Weights of a small image diffusion model.
Model: 8.75M parameters, 48-pixel images, arch dit, norm layernorm_no_bias, activation geglu, patch size [6, 6].
Data: trained on rendered rooms with furniture, 6.9 epochs.
Rows from block 5 of a small image diffusion model, named by matrix and row number. Rows with one number belong to one neuron. Each number is 128 + 24 x the weight over its row's rms, rounded and kept within 0 to 255. All counts start at 0.
After each neuron's rows are labels from the 100 images, of 14976 (inputs lightly noised), where the neuron reaches its largest size: "colour at peak" is the nearest of a few named colours to the mean colour under the peak; "lies over" is the class under the peak. Only what is clearly more common there than usual is listed. The data: rendered rooms with furniture. In brackets: how many of the 100.
# gate: MLP gate (model.blocks.5.mlp.gate.weight, 672x256), inputs 0-255
# fc1: MLP up (model.blocks.5.mlp.fc1.weight, 672x256), inputs 0-255
# fc2: MLP down (model.blocks.5.mlp.fc2.weight, 256x672, transposed), outputs 0-255

gate.186 [ 90  91 155 117 107 114 148 149 119 138 119 128 140 111 118 156 103 158  91 140 157 168 122 169 125 133 168 119 135 139 177 118 115 148 156 106 146 156  77 123 112 151 154 121  99 111 111 101  68 151 121 176 115  91 159 131 157 159 122  98 132 143 146 127 106 127 149 132 125  90  91 171  73 135 143 131 200 156 163 103 140 145 155 147 115 124  85 136 104 116 132 120 166 113 111  99 141  76 112 142 113 131  96 131 129 131 102 105 124 145 103 114 137 125 108 113 138 154 116  71 130 164 136 139  98 120 118 133 110 136 155 147 152 137 112 100 148 140 128 149 164 135 128 130 159 184 160 145 176 110 105 151 136 178 114 101 115 128  69 156 129 118 140 112 121 178 125 152 143 138 125 111  99 114 139 134 159 172 114 110 170 120 112 137 132 144 145 120  99 159 108  68 140 148 116 139 101 116 121 101  78 130  82 131 162 114  87 118 134 135 131 124 145 142 138 134 111 145 111 124  69 132 147 101 173 103 156 126 126 111 110 137 128 113 105 145 160 126 141  94 121 103 161 131 148 145 139 122 128 110 126 127 102 128 121 168]
fc1.186 [172 149 117 126 137 136 108 120 128 130 116 137 111  89 142  84 138 150 155 129 104  77 162 111 136 127 123 161 140 136 104 137 121  96 104 144 112 123 164 104 123 122 130 145 110 124 133 138 156 112 167 128 168 166 104 110 142 118 160 153 169 127 111 129 130 137 149 109 145 164 160  77 149  99 106 113  98  78 141 154 132 124 129 125 140 157 178 121 114 128 104 119 120 161 155 159 120 142 162 114 118 148 115 110 102 154 133 179 104 117 120 150  98 110 124 149 104 114 159 128 167 114 138 132 169 149 138 132 146 162 105  78 113 127 157 185 146 120 100 105  96 142 161 153 116  78 111 169 116 158 128 120 152 119 131 134 147 150 196 127 146 143 109 195 158  91 156  97 137 118 106 156 161 119  85 138  95 108 135 104 106 128 107 115  97 118  91  94 147 132 136 177 134 129 113  86 135 141 116 155 146 134 152 117  88 131 122 111 104 104 103 122 130  93 142 154 163 103 118  96 147 119 129 183 122 143  81 151 126 132  94 105 109 134 155  88  89 115 130 168 140 162 142 104 110 130 130 166 132 163 132 139 130 120 133  99]
fc2.186 [124 100 147 120 136  95 179 134 137 138 154 104 136  93 105 170 121 159 114 123 138 152 120  98 164 147 135 136 140 148 145 149 106 149 152 150 130 145 188 135 119 135 185 114  98 121 118 151 116 130 171 131  85  73 116 123 135 127 139 142 114 117 148 112 130 156 125 138 118 156 142  97 129 132  87 123 116 193 152 129 142 146 123 146 132  98 201  83 175 172 191 100 166 122 140 176 158 151 125 168 141  83 108 107 106  98 132 135 174 137  99 105 156 123  94 114 139 166 125 142 134 121 136  88 127 136 120 142 119 156 141 100 181 171 120 135 163 107 155 132 136 107 125 107 133 112 139 155 121 113 137 113 111 131 145 140 118 161  89 127 138 121 117 172 115  74 119 122 143 131 181 116 123 131 106 143 124 121 129 153 115 120 118 118 161 120 119 110 132 144 120 168 152 125 171  80 145 151 114 156 144 112 109 147 114 126 150 120 145 116 119 148 141 100 117 131 120 123 158 112 140 121  80  92 137 120 114 136 109 156 134 148 136 122  96 117 131 104 141 137 114 127 182 134 107 177 112 181 106 125  76 129 146 106  95 151]
colour at peak: grey (59)
lies over: ceiling (58)

gate.10 [134 120  88 105  95 119 139  95 146 167 140 139 118 123  94  99 167 143  73 145 107 115 152  74 126 123 127 106 143 140  98 163  84 137  92 128 154 129 170 133 112 117 121 130  99 147 120 122 141 133 137 129 147 129 142  96 132 112  98 138 135 121 150 107 132 116  92 131  93 171 148  77 132 104 125  80 108 114 112 109 163 118 133 121 155 189 144 130 130 158 163 164  78 134 164 129 101 112 115  85 127 119 120 154 119 146 171 146 126 116 114 132 117 120 119 143 132 123 152 119 149 143 168 149 145 150 181 104 155 132 150 128 105 108 147 138 148 149 138  90 146 124 127 147 152 130 142 152 169 144  98  96 112 176 102 107 137 149 132 138 129 165 150 129 105 141 184 121 140 155 115 135 125 125 157 115 136 149 140  97 143 122  96 134  99 171 106 121 138 143 100 133 105 142 140  96 119 133 100  98 127 105 117 117 128 142 158 112 152 161 172 158 146 169  64  93  89 106 142 130 134 117 109 146 126 117 121 121 115 195  58  82  97 139 130 107 179 154 120 142 115 158 138 148 133 129 103 162 145 114 100 117 108 167 116 122]
fc1.10 [110  97 112  73  93 125 142 123 130 173 137 128 145 147 136  71 177 148  88 151 103 125 155  99 131 114 130 116 121 138 120 124  96 115  81 147 163 101 165 130 132 102 125 118  96 147 178  98 130 165 168 150 145 151 151 105 116  94 120 139 134 128 112  92 116 119  84 156 138 166 138  96 128 112 158 117  96 171 121 136 137 121 164 133  93 177 156 109 140 141  89 119 113 158 195 143 107 139 152 125  97 118 100 139 113 136 113 146  95 120 129 124 112 123 101 142 136 124 128  86 175 156 177 160 140 129 143 114 138 120 153 118 125 138 113 123 172 162 121 135 133 120 121 142 128 104 148 150 134 171  72  99 117 143 128 110 132 124 168  84 150 138 122 147 133 120 118  80 118 220 121 142 125 121 143 130 112 162 139 101 148 138 108 148 135 160 105 121 139 132 111 125 119 141 146 110 121 154 110 132 121 125 122 129 119 156 130 110  95 129 146 135 134 141 108  75 102  75 156 113 106 137 118 119 135 136 115 162 119 172 122  98 119 167 149  91 193 119 124 124 111 138 117 106 123 128 111 140 122 117 102  97  89 110 159  93]
fc2.10 [128 120 107 177  97 132 113 158 128 114 142 140 153 116  74 114  75 122 119 135  98 174 121  73 101 158 137 138 146 125  96 171 142 159 148  92 131 148  93  94 134  99 171  95 129 124 110 148 129 137 125 107 118 178 141 128 143 148  85 105 116 167 152 142 159 129 122 107  96 137 138 100 141 141 125 100 130 132 110 145 162 153  97 115 117  80 132 150 127 144 106 133 171 119 113 148 144 144 137 115 135 129 139 146 105  82  84 168 115 157 135 146 141 171  97 114 127 144 120 136 122 113 122 161 151 148 163 130 109 131 101  94 148 111 124 111  74 143 133 124 136 154 122  81 108 131 127 129 174  86 144 166 105  98  89 124 111 136 134  98 121 135 107 124 157 131 134 155 168 156 138 134 134 121 142 134 130 125 160 163 114 153 127 130 121  78 173  95 131 114 109 140 127 144 159 156 120 170 102 114 134 134 151 152 137 129 101 111 130 156 131 135 122 118  57 164 112 153 134 107  93 108 138  84 129  91 171  98 127 159 109 143 136  89 136 186 148 136 133  95 115 133 110 123  88 132  95 144  93 147  99 121 134 128  73 124]
colour at peak: black (37)
lies over: wall (80)

gate.254 [156 108  89  75  72 124 123 182 133 105 103 155 132 132 141 118 121  63 185 106 131  60 105 157 125 135 167 128 132 140 131 116 120  95 129 169 114 108  83  81 108 173 105 137  75 106 108 125 104 166 146 134  92 110 133 156 105  71 116 150 130 119 106  93  79 118 180 130 142 137 100 154 118 105 101 130 160 114 170 167  85 144 156 125 132 162 150 138 131 113 136 178 124 142 122  85 131 124 108  88  91 145 155 110 116 147 145 126 109 148 115  93  87 130 103 120 145 117 156 101 131  71 161 126 138 138  73 157 117 144  96 160 143 123 126 129 149 115 158 125 124 103 114 117 157 166 122 137 113 127 135 142 118 100 127 129 119 148 134 119 117 136 139 155 129 137 145 144 164  90  97  96 154 132  95 121 132 143 124  97 139 131 146 120 129 126 112 120 118 126 128 105 162 150 127 133 102 105 139 142 134 147  94  76 111 102 131 105 129  95 149 135  79 108 107 123 153 152 117 132 146 124 139 120 130 112 138  96 103  81  98 131 133 150 153 133 111 144 148 111 157 135 158 112  95 126 134 128  97 137 147 150 106 138 118 122]
fc1.254 [163 107  98 106 146 167 131 135 103 150 140 146  98  71 179 106 147 129 137  90  97  87 142 111 172 109 176 115 154 109 101 106 148 140 129 147 140 116 123  52 140 130 136 133  96 113 138 154 120 119 124 129 157 133 152 103 128 118 129 128 104 130 161 131  72 114 146 163 116 107 135 140 117 114 120 143 133 116 197 110 115 150 156 135  99 153 109 131 149  87 136 180 110 133  83 108 125 137 126  92 120 126 112 109 133 108 141 115 143 140 142  87 135 141 143 153 144 130 150 114 131  97 118 141 106 149 123 142 125 151 159 152 112 112 103  86 134 139 155 157 123 102 138 108 157  93  96 111 165 129 147 120 109 100  61 148 112 139 110 120  90 161 107 112 215 117 119 106 147 119  93 121 136 100 141 122 108 147 139 107 154 119 132 133 114 148 144 116 148 117 130 137 125 137 108 144 143 127 134 118 156 111 122  95 150 142 122 110 136 162 165 142 164 103 138 101 120 146 158 122 128 126 141 121  80 125 151 149 130  88 140 169 161 137 143 171 134 144 158 139 147 147 133 163  68 142 149 116 107 192 173  89 115 161 138 119]
fc2.254 [ 77  83 103 184 156 170 139 103  99 121 139 156 106 124 140 147 143 161  98  98 125 199 141 104 131 123 158 126 130 155 129  90 146 151 145 161 147 104 106 100 136 115 126 143  72 119 167  98 114 155  84 141 142 101 134 145 130 196  99  87 155  97 124  55 110 128 139 129 138 127 153 142 106 136  99 154  81 126 108 102 113 126 108 111 134 118 136 128 114 124 142 206 135 155 139  92  90 146 143  95 146  95 114 166 109  97 136 127 137 116 139  86 161 138 117 101 103 121 125 137 155 170 129 110 115 128 137 102 168 135 126 155 128 132  95 145 153 116 114 121 141 153 152 157 103 147 128 108 143 128 151 124 129 160  99 154 123 128 125 154 123 129 128 111  96 133 147 147 190 156 137 139 110  98 113 113 146 119 133 131 133 103 121 167 112 110  80 147 123  82 155 108 115 118 147 150 127 147 109 132 134 107  97 154 105 144 131 114 109 118 106 136 157 136  92 155 111 115 128 114  95 105 124 128 164 135 146 126 143  96  81 124 141  94  96 135 179 130 158 125 170 136 151 166 133 139 156 135 166 136 136 124 111 146 124 145]
colour at peak: grey (61)
lies over: window (52)

gate.570 [143 145 135 103 117 125 116 186 146 117  99 163 110  97 108 105 110 114  86 129 130 120 156 134 170  85 204 132 129 142 140 117 140 160 118 131 152  94 137 121 129 106  98 131 152 169 107 115 123 176 129 119 133 137 134 147 112 152 105 167  97 116 103 146 119 166 119 173 124 145 110 183  99 120 151 131 125 155 132 140 138  84  93 140 113 153 145 167 132 133 158 143 130 149 100 127  80 124  92  86 125 126 136 143 103 112 102 114 143 113 126  95 164 141  97 167 138 101 141 164  99 150 154 133 119 180  92 138 147 133 139 138 157  94 133 122 101  77 143 137 119 122 105 120 107  89  98 152 136 153 121 116 128 111 115 156 111 134 110 109 148 108 160 127 131 120 129 109 121  98  99 130 100 163 125 129  98 135 104 159 128 153 150 139 106  92 154 127 109 146 127 154 150 124 131 151  93  85 120 130 124 159  92 113 163 107 146 173 118 106  96 151  73  80 125 115 106 147 106 127  84 162 130 143 116 112 150 101  86 150 128 175 129 109 110 111 195 117 140 107 128 169 129 137 152 113 138 146 132 157 139 111 131 132  95  77]
fc1.570 [106 119 172 126 109 107 147 103 146 108 121 143 113 160 141 134 128 166 155 129 124 165 136 165 119 163 131 126 135 141 104 165 139 128 132 142 100 132 153 155 130 133 119 125 110 145 168 132 149 135 148 128 135 171 121 149 143  93 178  90 116 141 148 124 122 130 117  89 150 113 134 150 149 132 112 137 124  96 115 128 140 182 120 153 160  88 127  93 164 134 126 104 150  76 158 128 137 146 173 158 149 127 120 128 163 142 137 141 129 123 144 144 153 110 142 105 122 115 137 135 162 166 104 133 167  92 130 143  63 107 113 145 168 129 124 135 180 163 131 132 151  78 151 158 134 162 142  98 135 164 127 121 139 137 134  86 177  89 142 119 117 138 155 137  90 150 134 130 113 152 131 150 142 125 147 117 135 142 145 141 127 121  75 140 167 135 170 116 167 103 107 163 153 118 132 137 171 133 113 155 166 167 164 119  95 162 119  85 128 165 146 121 146 164 111 134 119 107 148 156 112 122 131 111 159 146 107 138 129 128 128  94 194 119 158 115  81 130 185 146 139 134 100 131 121 167 183 145 124 114  81 146 136  79 155 129]
fc2.570 [154 127 126 139 130 137 151 154 136 162 126 189  81 133 107 146 134 138  95 135 122 109 111  97 129 163  96 115 111 116 125 155  93 114 139 149 154 113 135 132 166 104 111 126 161 132 105 124 103 152  63 176 145 109 104 153 147 140 133 110 128 177 130 144 136 139 154  95 139 136 173  56 105 118 148 116 157 166 130 142 132 123 107 143 100 131 115 147  44 134 165 106 125 156 129 116 143 134 112 158  99 166 126 167 101 130 138 101 117 139 179 147 103 138 142 136  91 116 105 129 123 137 133 114 122 115 113 170 144 134  73  56  96 125 155 128 138 121 139 102 129  25 111 112 146  89 104 127 130 167 103 119 156 125 109 111 141 117 161 102 135 138 150 113 110 137 133 132  93 107 138 165 144 114 152 170 147 107 113 138  90 133 100 145 126 111 137  90 121  97  87 105 111 119 123 102 129 140 113 130 111 121 146 106 139 104  85 131 111 124 135 133 161  96 139 126 116 123 112 164 166 128 117 132 143 163 103 154  99 170 144 116 146  90 121 137 138 117 154 138 128 116 135 138 151 114  92 118 131 114 108 101 139 151 137 119]
colour at peak: grey (80)
lies over: window (93)

gate.245 [144 123 154 141 147 181 121 138 141 126 153 168 124 135 156 183 130 120 132 111 140  84 177 124 122 129 136 141 116 115 122  87 125 110 144 132 100  92 137 119 132 156 138  99 139 115 126 115 105 121  88 158 130 149 101 118 132 108 144 137 133 161  93 124 180 123 136  89 116 123 127 130 112 133 145 157 138 118 156 143 118 106 120 126 127 127 147 101 131 160 188 160 155 163  92 115 101 158 153 134 111 147 111 124 110 117 148 144 130 100 128 117  98 177 127 151 153 125 161  80  92 142 173 117 152 104 132 111 144 164 144  93 151  77 138 102 135 126 159  83 145  76 140 104  67 104 131 100  63 140 112 148 146 117 120 109 112 149 169 128 112 130 135 127 147 124 173  99 125 121 130 112  81 127 128 183 134 120 107 120 131 159 126 136  91 106  69 126 133 149 123  95 145  92 117 146 135 137 120 106 127 110  97 169 149 104 148 105 140 141 159 147 121 150  86 108 102 132 102  90 152  91 111 154 120 150 136 139 147 159  71 128 171 127 117 125 107 176 123 133 131 142 124  92 161 130  98 110 122 155 137  83 100 130 153 148]
fc1.245 [123 113 163 203 106 106 133  89 139 154 134 102 159 119 135 156 142 130 143 126 119 117 171 139 106 127 103 118 129 123 109  92 120 112 118 124 121 117 151 130 101 200 113 142 109 104 162  72  98  93  99 133 131 109 150 125 122 127 196 101 121 107 117 144 135 111 137 142 128 130 108 136 141 171 158 156 123 138 135 150 146 121 154 113 144 128 138 121 108 144 110 129 175 162  91 125 119 152 146 159 101 109 137 123  90  92 113  98 117  72  91 123 111 136 147 122 139 129 132 136  89 161 163 169 118  99 140 138 140 111  82 106 162 113 124 112 127 111 135 101 131 156 116 132 117 124 153 139  99 149  95 144 142 166 165 137 106 141 133 154 133 116 120 110 132 176 152  98 140 141 145 134 115 108 120 168 101 152 108 141 134 166 153 123 153 144  89 180 104 134  79  99 134 120 109 119 129 143 112 114 141 102 110 119 152 142 173  87 176 173 144 153 123 120  84 139 107 139 124  87 129  54 139 121 127 143 167 135 110 105  69  98 126 146 121 129 104 124 102 115  91 127 107  95 138 119 152  86 139 128 124 135 131 116 139 178]
fc2.245 [146 135 165  98 135 114 131 126  94 174 139 159 127 158 139 126 145 130 142 131 134 154  68 151 108 103 122 148  56  92 115 124 157 131 143 139 119 131 119 153 146 147 151 150 183 144 133 152 114 102 129 168  92  87 158 153 144 113 147  99 165  98 141 127 144 120 108 156 133 149 117 181 110 147 101 179  91  71 144 115 114 146 116 138 153 119 117  97 148 179 139 165 124 117 147 124 165 131 134 143 111 136 143 130 126 108 154 118 127 150 129 131 126 133  96 109 130 119 151 107 117 122 147 118 158 114 171  93 184 133 114 103 177 150 127 167 100 127 189 149 159 125 158 125 187 129 125 206  80 129 108 145 109 121 127 110 148 126 111 135 128 133 150 133 140 127 132 123 189 123 158 128 126 111 126 129 171  93 144 143 165 150 136 148 145 111 115 128 126 142 159 139 121 108 165 118 136  94 101 125 166  98  94 116 154 134 149 161 122 133 133 107 152 162 130 155 113 101 170 139 119 152 118 123 128 136 132  89 163 146 104 108 140 129 130 160 109 119 160 105 122 140  74 139 143 105  96 159 146 130 138 111 131 141 128 160]
colour at peak: grey (67)
lies over: ceiling (76)

gate.584 [152 144 106 107 134 120 151 131 174 165 114 151 170 108 123 105 101 116 169 124 142 123 126 129 156  71 122 113 152 101 133 106  72 148 134 144 124 154 131 147 174 110 111 154 115 144  83 207 129 133 171 152 147 137 127 126 133 183  89 131 119 117  91  93 169 111 137 112 110 126 137 127 155 125  85 126 141 149 123 177 175 107 101 176 124 149 135 154 159 146 131 127 121 143 160  87 124 120 133  80 149 151 135 113 127 154 117  97 156 143  95 144 130 149 159 114 160 166 141 156  99 160 122 128 132 132 139 143 118 134 109 136 104 154 108 118 112 115 103 137 119  80 184 130 143 126 116 172 153 115 112 128 164 145 122 160 114 138 118  87 126 111 152 137 171 120 155 168 128 104 137 123 120 150 145 187  90 174 143 142 132 137 112 128 135 153 147 156 145 115 117 112 165 109 119 103 135 129 176  71 117 141 156 186 131 122 137 137 112 143  86 136 125 130 133 182 126 133 140 133 105 102 120 113 167 122 122 149 145 124 118 182 122 154 144 126 130 109 142 131 113 117 141 138 148 157 106 133 127  73 124 138 132 156 129 112]
fc1.584 [139 121 144 122 126 112 169 146 105 113 129 143 121 143 134 104 116 116 124  75 135  90 122 122 174 113 135 141 114 138 132 105  72  92 147 113 114 111 133 135 161 134 138 134 131 154 180 153 115 115 129 107 130 140  70 127 111 172  75  98 137 141 109 121 126 119 109 139 119 163 128 158 163 133 110 126 151 115 106 123 156  75 141 148 169 114 174  61  90 128 124 162 100 146 132 128 108  81 139 142 156 151 119 133 125 159 122 109 156 129 129 143 153  90 128  74 165 140 176 134 124 117 130 114 162 159 128  80 139 167 128 132 114 142  99 130 128 135 129 156 118 115 152 181 158 130 111 126 129  68 104 131 134 140  79 137  97 103 102 111 133  89 144 138 132 139 139 143 140 114  92  85  92  85 145 166 123 143 136 102  94 140  98 155 146 131 139 186 146 109 127 156 124 128 108 137 127 140 138 127 127  91 185 147 152 148  84 126 147 144 144 164 123 132 153 143 108 141 135 127  82  88 124 127 133 108  78 116 120 109  84 182 134 133 137 107 133 102 142 139 158 107  96 143 150 144 142 128 119  79 123 106 123 127 115 143]
fc2.584 [117  92 146 146 141 113 131 108 144  95  91 129 142 160 114 127 149 138 137 100 122 149 131 110  83  82 143 131 110 121 131  91  78 176 115 132 156 125 136 132 144 165 100 118 120 152 135 143 119 150 135 133 125 125  45 124  95 141 107 142 105 108 145 114 136 130 142 112 120 133 131 173 177 147 111 119 102 146 106 147 162 196 174  93 154 152 168 160 190 144 125 157 153 107 135 126 160 176 133 125 129 154 137 123 115  98 172  79  95 155 154 148 128  82 122 181 119 129  91  90 130 147 113 115 137 118  82  98 120 138 135 146 129 107 103 134 116 141 123 151 143 167 117  71 134  99 141 134 139  84 108 119 126 110  96 145 126 106 122 150 119 122 120 129 146 132 137 133 183 136 122 162 138 115 156 145 157 111 109 157 129  94 171 131 103 115  94 102 119  99 136 139 111 142 121  93 113 131 147 127 122 161 182 102 152 151 130 140 124 139 124 144 154 122 141 101 105 140 136 153 173 175 138 122 126  82  81 132 109 127 116  92 129 127 145 153 126 141  99 124 148 130 111 107  93  89 140 125 153 169 132 112 158 133 135 115]
colour at peak: grey (59); pink (26)
lies over: floor (90)

gate.519 [108 132  76 134 113 142  85 160 140 140 121 125 141 134 164 162 144 159 156 125 155 104 108 146 127 112 167 117  98 134  92 118 147 158 144 131 124 172 192 105 166  96 119 133 157 132 145 132 103 135 137 114 148 127 117 149 147 141 157 107 133 146 158 115  99 135 143 163 152 132 100 115 145 116 133 158 146 161 131 131 165 107 110 138 124 133 144 170 118 120  89 132 108 115  98 126 121 112  91 138 157 147 132 142 148 143 144 173  81 153 125 160 162 147 122 113 157 131 135 117  79 106 148 151 204 129 127 111 138 155 157 177 143 178 105 145 102  84 131 146 112 112 138 159  99 119 135 112 107 137 148 116 133 114 118 148 150 125 139 103 130 140 141 148 140 105  96 133 136 105 133  83 136 141 143 170 162 161 120 153 128 134 111 137  91 109 152 101 132  59 151 131 115 125 149 122 104 108 141 119 126 101 104 101 148 116 139 106 167 114  82 154  86 155 168 155 122 160 167 122 111 136 125 120  86 165 140 133 104 146 131 106 150 176 167 140 138 159 128 144  68 161 160 118 152 139  88 135 141 139 143 167 164 130 105 103]
fc1.519 [120 168 109 105 117 141 126 132 136 118 121 140  96 142 152 140 108  66 163 142  92 157 128 115 148 140 164 132 154 147 124  99  95 131 126  99 150 139 126  78 104 142  97 111 148 133  63 151 122 145 117 101  98  83 125 140  97 119 127 192 132 115  94 141 112 150  94 135 127  97 134 126 116  92 167 145 120 140 150 146 119 125 139 131 107 115 122 143 111  91 197 126 129 114 130  94 139 104 121 101 105 125 160 102 112 103 140  90 111 155 155 145 112 112 157 129 138 123 150 116 163 147 107 131 106 143 126 131 126 161 132 142 150 127 137 141 160 117 152 158 123 145  82 101 109  79  86 113 112  96 122 134 113 149 147 154 115 126 132 117  98 116 158 102 135 114 120 131 132 114 148 117 150 154 195  96 124 107 101 107 106 157 128 119 100 103 121 137 127 144 149 121 143 127 119 158 113 178  83 175  99 176  99 147 101 127 102 126  88 130 163 156 114  78 139 129 149 118 112 125 112  98  90 136  92 127 128 115 137 157 133  77 107 140  96 130 152 127 136 126 139 212 136 146 124 137  73 123 115 158 120 165  96 128  96 139]
fc2.519 [110 203 118 132 126 120 115 115 130 183 121 132 153 127 132  91 184 145 125 142 168 146 140 149 160 139 117 141 144 125 153  75 115 117 144 138  84 110 135 119 100 124  87 167 125 121  88 124 104 122 169 132 156 139 109 118 101  98 143 111 163 140 122 126 120 146 100 148 133 145 129 150 131 112 152 133 137 138 110 149 150  93 118 101 118 135 142 154 106  99 125 106 147 104  96 122 139  99 125 118 135 103 120 133 112 160 114 124 121 107 131 144 106 114 113  82 128 113  92 170 160 139  95 105 177 121 148 114 100 153 111 121 109 130 126 149 109 192 108 147 137 147 161 132 134 105 166 147 138  98 173 119 139 102 113 143  94  70 127 128 123 114 126 109 122  94 137 119 203 132 140 112 128 126 108 108 156 109 145 131 137 141 144 125 111 126 115 115 126 173 109 148 129 170 129 113 105 100 102 152 116  87 109 130 111 121 113  76 126 125  98 156  99 153 124 135 159  89 120 111 150 187 141 103 110 119 130 165 133 115 131  83 197 120 143 137 118 160 188  96 145 156  97 141 115 116 126 140 112  88 116 111 199 104 129 127]
colour at peak: grey (61)
lies over: window (56)

gate.491 [149 114  79 126 177 168 148 165 126 133 148 134 175 132 138 104 123 129 128 128 116  96 131 155 120 121 117 155 138 124 107 136 115 163 159 181 106 121 113 113 129 148 129 102  90 122  91 125  96 183 139 104 117 144  84 135 162 143 121 121 114 197 159 147 119 122 164 105 131 128 139 133 127 111 103 126 103 178 128 140 131 131  87 129 128 111 123 139 154  84 117 134 151 191 152 112 167 141 132 171 124 121  67 116 147 165 140 156 146 105 114 176 131 119 153 124 115  96 137  95 135 138 153 152 113 145  76 109 115 102 160 114 115 126 142 157 106  85 111 141  84 106 116 131 115 125 165 171 161 161 118 106 107 107  80 145 137 112 114 118 106 153 102 127 102 117 134 172 126  90 128  89 123 115 112 157 141 149 119 129  81 136 132 145 115 140 125 135 118 121 108 114 156 163  99 125 134 129 181 141 150  98 119 118 160 162 142  94 107 103 125 138 129 139 104 125 127 137 138 122  86  97 161 154 120 113 113 127 124 135 105 110 128  84  99 103 101 126 126 119 117 103 124  93 169 143 197 111 167 125 146 113 172 116 133 134]
fc1.491 [115  86 105  90 161  97 107 127 131 166 152 166 143 114 133 117 107 131 118 143 107 156 141 142 154 118 143 126 168 101 143 150  96 177 191 152  99 111  99 137 124 175 154 113 141 108 133 110 113 185 118 110 123 108 133 119 136 151 130 134 160 115 130 138 147 112 111 112 145  79 133 175 118 144 158 148 117 143 149 101 149 143 109 121 173 175  89 134 153 143 127 130 143 166 132 116 126 139  95 179 122 135  97 101 152  88 155 158  89 156 137 149 136 115 135 138 125 139 132 125 138 147 120 117 112 137  61 137 137 112 168 106 132 115 139 107 123  76 147 135 140 159 133 106 113 109 123 137 139 124  90 164 140 148  94 109 170 138  73 146 115 127 162 127 106 143 124 169 105 139 131 122 115 118 141 132 141 151 120 157 115 162 137 105 119 153 164 147 113 171 171 105 140 165 145 106 110  71 188  94 158 104  93 169 157 113 114 113 125 107 139 142 170 146 128 113  96 128 165 141 124 126 181 126 104  97 123 154 128 114 111 130 132 131 114 106 114 161 141 124 101  73 143 148 159 139 145 138 141 137 143  96 100 131 124 164]
fc2.491 [128 139 113 158  87 111 127  66 110 166 183 141 139 112 121 120 151 180  97 128 190 179 148 131 134 127  81 117 149 145  87 131 152  67 111 172 110 130 157 141 158 159 167 130 125 105 133 117 115  71 127 127 127 127  87 115 136 134 128 155  91 173 114 120 130 123 136  90 152 134 136 135 125 131 109 135 139  95  93 156 107 132 116 168 130 137  78 150 133 118 141 149 111 110 110 139 117 111 147 168 137  92 127 141 154 166 125 156 136 110 118 174 154  80 115 119 111 143 138 142 131 128 123 110 146 131  69 140 150 142 145 101 143 123 147 156 147 108 129 106  93 137 127 122 140 143 123 177 153 141 164  91 122 130 104 139 111 130 130 159 122 126  91 139 149 109 156 162 187 155 127 112 129 120 143 127 151 133 144 114  98  95 173 134 144 131 133 136 146 157 147  94  88  91 110 129 122 138 160 148 159 102 125 138 150 120 159 130 140 126 120 131  96  73 100 142 116 122 187 113 179 145 140 154 105 130 100 124 122 132 117 122 124 143 130 154 153 164  97 136 111 102 145  98  99 113 150 145 119 104 146  79 151  99 151 140]
colour at peak: grey (91)
lies over: ceiling (87)